{
  "crop_scale_min": 1,
  "color_jitter": 0.1,
  "encoder_norm": "batchnorm",
  "encoder_kernel_size": 3,
  "encoder_stem": "deep",
  "encoder_growth_rate": 24,
  "loss": "mse",
  "decoder_widths": [48, 48, 96, 192],
  "decoder_block": "bottleneck",
  "optimizer": "muon",
  "grad_clip": 5.0,
  "lr_schedule": "cosine",
  "weight_decay": 0.03,
  "adamw_weight_decay_other_params": 0.05
}
Rows from block 13 of the encoder of a small image FSQ autoencoder, named by matrix and row number. Rows with one number belong to one channel. Each number is 50 + 12 x the weight over its row's rms, rounded and kept within 0 to 99. All counts start at 0.
After each channel's rows are labels from the 100 images, of 14976, where the channel reaches its highest value: "peak on" is the class under the peak. Only what is clearly more common there than usual is listed. The data: seven-segment displays showing three digits.
# conv1: bottleneck pointwise conv (encoder.blocks.14.conv1.weight, 96x280x1x1), inputs 0-93
# conv2: growth 3x3 conv (encoder.blocks.14.conv2.weight, 24x96x3x3, transposed, each kernel summed), outputs 0-23

conv1.7:64 27 63 53 51 57 65 43 65 47 43 63 37 52 37 41 39 66 40 54 42 42 46 55 62 34 49 61 47 65 42 45 41 46 58 52 40 64 43 72 38 42 44 45 42 42 59 31 44 36 33 44 49 55 38 41 46 44 47 08 60 67 54 51 54 46 55 49 37 60 45 75 80 43 47 49 27 46 34 66 46 58 54 57 55 42 62 54 46 59 42 68 54 51
conv2.7:49 31 46 47 49 34 35 51 48 48 41 41 56 51 50 47 49 71 27 53 39 20 33 40
peak on: surround

conv1.33:33 43 41 47 62 30 56 35 58 40 45 39 59 48 42 42 43 46 37 59 74 47 40 51 44 28 63 68 64 50 27 58 54 59 55 52 71 65 50 57 49 54 49 38 62 56 18 49 30 45 51 53 58 57 34 46 37 40 42 60 31 54 25 58 50 51 49 43 70 50 61 00 19 44 22 48 43 40 48 50 50 47 48 53 34 45 51 28 53 33 53 20 54 54
conv2.33:65 52 44 55 39 49 46 74 43 58 72 47 28 47 43 37 39 41 51 55 39 51 78 47
peak on: surround

conv1.5:73 39 53 48 34 44 33 66 74 74 49 47 52 26 49 49 58 58 52 50 43 47 65 52 58 33 63 56 37 60 58 38 53 54 51 55 54 41 48 26 49 71 83 57 44 70 38 42 30 58 63 66 60 46 43 46 56 43 42 42 46 48 56 35 36 47 59 58 47 41 48 56 30 46 56 43 60 82 50 48 48 48 46 57 49 46 39 46 38 52 46 63 71 47
conv2.5:55 51 59 48 38 48 41 64 49 44 66 58 60 58 73 46 58 39 64 34 44 21 65 42
peak on: screen

conv1.89:26 41 49 37 51 54 32 56 46 48 45 42 37 55 53 28 55 61 56 50 65 28 41 59 47 38 62 34 56 53 19 57 69 32 61 36 57 64 55 44 56 50 40 69 75 60 63 46 37 58 63 54 52 33 24 34 54 48 44 55 40 43 48 57 50 48 53 68 59 50 58 47 73 45 25 52 54 55 61 41 66 45 54 49 62 51 37 67 51 50 41 81 70 32
conv2.89:42 59 43 33 26 50 44 53 57 37 46 43 62 73 58 42 54 43 34 44 30 34 35 46
peak on: lit segment

conv1.94:41 27 13 06 56 22 56 45 43 69 47 35 58 49 47 49 51 55 91 46 37 37 37 34 44 42 23 48 42 41 45 59 52 44 46 52 43 98 56 53 51 60 34 38 50 53 41 38 58 53 47 61 54 55 42 68 45 47 50 40 42 43 42 58 45 78 46 73 52 47 79 64 67 51 42 60 39 40 58 51 64 48 58 30 28 58 54 43 54 31 28 34 43 14
conv2.94:54 44 52 54 38 44 31 33 53 43 50 44 48 53 60 57 49 46 54 56 93 53 34 62
peak on: surround

conv1.72:54 51 58 41 49 60 53 40 38 47 42 58 26 60 64 75 54 40 59 45 61 39 79 64 61 52 28 70 52 56 56 35 32 39 82 57 63 46 58 49 58 37 62 59 50 34 59 44 36 44 53 53 58 54 53 78 45 71 53 47 48 64 38 43 70 57 52 49 49 81 47 40 26 47 42 50 54 44 38 55 26 40 40 52 41 41 64 50 49 15 47 59 37 49
conv2.72:67 75 40 36 55 42 39 67 42 34 55 49 70 49 59 60 64 51 65 44 50 31 56 54
peak on: screen

conv1.58:55 60 41 50 35 55 56 54 57 75 54 51 58 49 48 60 50 57 47 49 45 78 32 39 56 62 46 55 52 34 48 53 56 61 38 45 55 47 57 42 30 44 46 46 39 45 45 37 42 43 47 47 42 96 53 51 47 48 59 79 35 47 86 58 45 60 53 47 81 61 54 53 22 45 26 43 50 43 36 52 44 41 54 57 50 49 49 55 51 45 51 50 36 24
conv2.58:32 67 81 59 50 49 46 49 40 59 56 57 25 57 58 49 49 45 66 30 51 53 58 46
peak on: screen

conv1.95:48 57 79 19 40 53 58 62 53 63 45 75 23 31 70 89 51 56 76 41 58 37 76 73 65 38 51 46 70 43 35 46 14 51 76 42 49 47 54 50 64 54 50 50 68 52 54 47 36 69 33 59 45 72 47 44 55 51 39 46 19 35 50 46 65 36 59 43 60 61 39 51 39 39 48 45 48 67 40 41 25 39 62 51 50 49 52 51 55 35 60 34 43 75
conv2.95:28 50 48 52 52 51 30 60 62 40 59 51 39 61 40 53 62 56 70 52 28 46 77 46
peak on: surround

conv1.88:53 63 37 64 36 53 56 35 28 40 57 42 43 57 57 27 59 40 58 52 39 47 40 49 53 65 47 43 39 46 55 46 64 57 51 28 53 38 39 57 60 38 31 58 33 37 45 74 47 30 54 52 53 41 62 47 55 43 57 60 53 41 38 46 51 70 48 57 47 46 40 17 40 52 65 55 50 60 50 60 42 66 47 58 43 56 37 53 26 33 55 42 35 58
conv2.88:42 39 45 51 66 57 46 62 64 38 31 51 52 58 48 72 32 39 48 56 44 26 30 44
peak on: screen

conv1.48:36 64 53 38 56 45 51 44 44 40 47 53 68 46 53 59 49 52 47 43 77 72 33 49 52 45 52 41 48 64 50 40 41 51 62 50 49 76 39 46 40 56 33 74 57 32 53 44 48 56 47 64 44 26 56 49 63 36 58 25 58 45 35 59 49 34 65 54 49 71 38 77 65 58 83 60 49 52 45 65 52 40 52 52 46 57 39 59 47 71 50 61 55 37
conv2.48:52 13 58 54 50 50 46 44 54 53 28 49 47 64 42 56 48 55 56 68 42 25 42 46
peak on: surround

conv1.78:52 57 53 57 60 54 55 49 57 28 38 50 63 55 44 51 44 56 55 43 38 55 60 57 37 60 36 42 40 52 48 56 54 40 45 52 76 45 49 34 26 43 75 70 47 57 54 49 60 42 49 37 37 35 52 47 56 62 52 38 55 25 57 56 44 49 57 59 61 43 41 26 43 38 34 62 42 41 35 46 48 43 61 49 39 43 78 54 44 47 36 42 65 38
conv2.78:50 50 48 64 50 59 50 52 25 39 30 57 64 66 70 41 72 35 44 49 65 55 44 52
peak on: screen; lit segment

conv1.71:71 64 42 49 53 58 48 41 49 50 57 45 81 58 64 37 44 40 66 40 58 53 46 57 61 66 45 44 47 52 47 47 43 50 45 59 48 43 49 40 36 48 54 38 51 38 40 33 53 41 43 58 44 36 49 39 42 39 68 46 46 64 42 39 50 60 54 55 45 50 67 46 39 46 58 43 58 64 52 50 46 48 59 51 48 65 50 58 47 56 73 64 66 65
conv2.71:49 51 48 52 19 46 43 50 67 50 53 61 38 57 55 46 48 39 52 41 35 14 48 54
peak on: screen

conv1.12:58 38 47 36 56 58 44 64 46 24 57 54 39 42 56 41 65 59 74 55 61 41 49 57 61 56 41 23 50 50 53 45 46 42 62 35 40 60 69 57 55 68 25 74 39 49 61 60 32 53 74 52 53 53 52 57 64 58 40 35 50 52 33 74 38 49 60 55 67 61 18 16 21 54 77 62 52 65 68 95 39 47 43 52 40 46 37 57 49 69 55 55 33 38
conv2.12:37 96 41 54 47 58 54 48 47 48 65 54 44 49 39 52 50 52 39 46 57 63 40 61
peak on: surround

conv1.9:48 34 51 27 60 43 50 37 41 53 50 37 31 45 58 57 46 47 30 58 49 34 36 44 45 47 37 46 52 49 59 42 50 73 38 39 51 20 43 42 55 53 48 46 31 47 54 45 56 36 52 56 37 48 51 68 52 47 47 42 66 44 47 33 48 26 47 48 40 60 53 64 44 55 37 46 47 55 80 78 32 61 48 44 58 35 39 56 42 58 49 52 66 56
conv2.9:40 60 43 50 25 28 66 36 60 37 62 37 28 53 43 42 42 51 62 56 48 59 50 39
peak on: surround

conv1.68:24 40 07 48 46 70 46 59 53 62 38 38 40 37 51 42 48 57 50 46 46 37 44 55 47 39 15 39 51 48 43 60 82 44 48 55 47 63 37 52 40 44 56 51 49 88 47 41 51 46 65 46 41 59 51 57 55 42 57 39 39 59 44 47 37 61 47 50 36 63 75 78 77 44 41 38 42 29 38 41 42 54 44 49 49 89 55 29 33 59 47 57 60 44
conv2.68:74 52 59 61 52 58 45 44 52 42 52 55 48 56 51 57 42 63 55 57 89 35 55 66
peak on: surround

conv1.10:31 47 27 53 37 39 53 49 49 78 45 24 54 43 43 23 50 67 51 43 57 39 47 42 35 45 45 51 55 28 54 50 28 56 42 55 80 49 55 45 54 33 34 41 60 60 70 34 49 52 71 47 31 48 75 40 36 50 49 40 53 50 51 49 52 42 56 48 36 58 46 46 39 57 53 36 43 76 51 64 48 44 47 39 46 69 41 54 52 38 66 37 59 61
conv2.10:40 46 65 52 48 42 60 48 41 48 57 52 16 29 52 55 42 72 48 49 56 60 42 30
peak on: surround

conv1.46:61 25 53 49 72 61 47 48 45 43 78 40 37 55 48 64 57 43 37 59 65 60 56 48 50 60 54 69 64 54 61 66 67 43 50 39 43 66 42 38 17 45 78 24 45 53 28 46 44 47 39 67 61 54 31 54 46 60 42 47 50 45 51 63 47 46 52 65 36 61 43 64 57 51 56 56 39 49 36 31 63 57 62 68 72 42 52 71 60 86 51 48 42 38
conv2.46:48 67 43 42 48 51 43 35 61 55 34 30 63 42 34 47 52 67 55 79 47 56 37 55
peak on: surround

conv1.62:35 56 47 57 55 68 44 41 47 64 69 45 14 38 61 30 39 51 42 32 68 63 59 44 61 45 46 59 38 47 56 54 46 37 46 43 17 65 45 43 31 37 28 38 38 83 38 45 45 34 55 58 50 63 45 56 51 13 29 47 64 57 58 49 48 55 47 48 57 52 58 64 47 57 37 51 41 49 58 63 42 55 66 60 52 60 54 50 48 61 46 79 70 24
conv2.62:53 60 46 57 50 73 58 30 58 49 49 50 53 54 39 38 58 59 51 49 79 20 58 45
peak on: surround

conv1.59:44 41 57 60 38 37 49 30 69 55 71 62 63 32 47 52 42 61 42 54 47 49 39 32 34 53 36 52 46 52 56 51 60 54 55 69 33 50 43 57 56 42 51 40 46 64 62 28 51 44 48 41 36 47 28 26 44 36 27 46 37 61 57 52 57 65 32 50 62 42 38 31 53 61 32 53 67 50 60 63 43 52 51 65 50 39 34 44 79 51 90 52 41 45
conv2.59:36 62 35 35 37 67 59 34 43 56 32 46 60 49 55 39 62 69 36 43 42 45 33 43
peak on: surround

conv1.42:28 41 57 44 51 38 62 58 50 12 58 46 46 31 44 55 41 60 39 47 61 45 28 48 64 38 74 35 29 65 34 47 51 58 69 66 59 64 54 59 32 74 17 50 47 26 54 57 48 53 36 40 67 40 59 42 47 42 61 40 47 52 46 64 54 39 47 26 62 68 22 61 61 55 64 53 34 57 29 75 44 47 49 52 37 72 60 60 38 80 50 47 47 45
conv2.42:53 53 56 61 26 45 63 56 56 36 46 51 52 39 43 61 35 76 52 60 74 47 42 34
peak on: surround

conv1.15:35 37 48 53 50 39 53 47 53 55 55 49 17 34 63 46 42 59 48 60 56 31 51 49 35 40 47 55 48 53 51 53 64 48 45 64 55 54 39 52 52 24 38 57 23 56 24 49 53 43 41 34 67 53 27 48 60 60 42 48 67 53 47 54 35 37 63 55 58 60 57 59 50 52 39 65 58 33 47 36 57 60 44 67 47 53 46 72 49 80 55 31 27 48
conv2.15:41 61 31 74 49 26 47 36 51 49 58 57 30 58 31 54 58 48 30 46 53 50 41 42
peak on: screen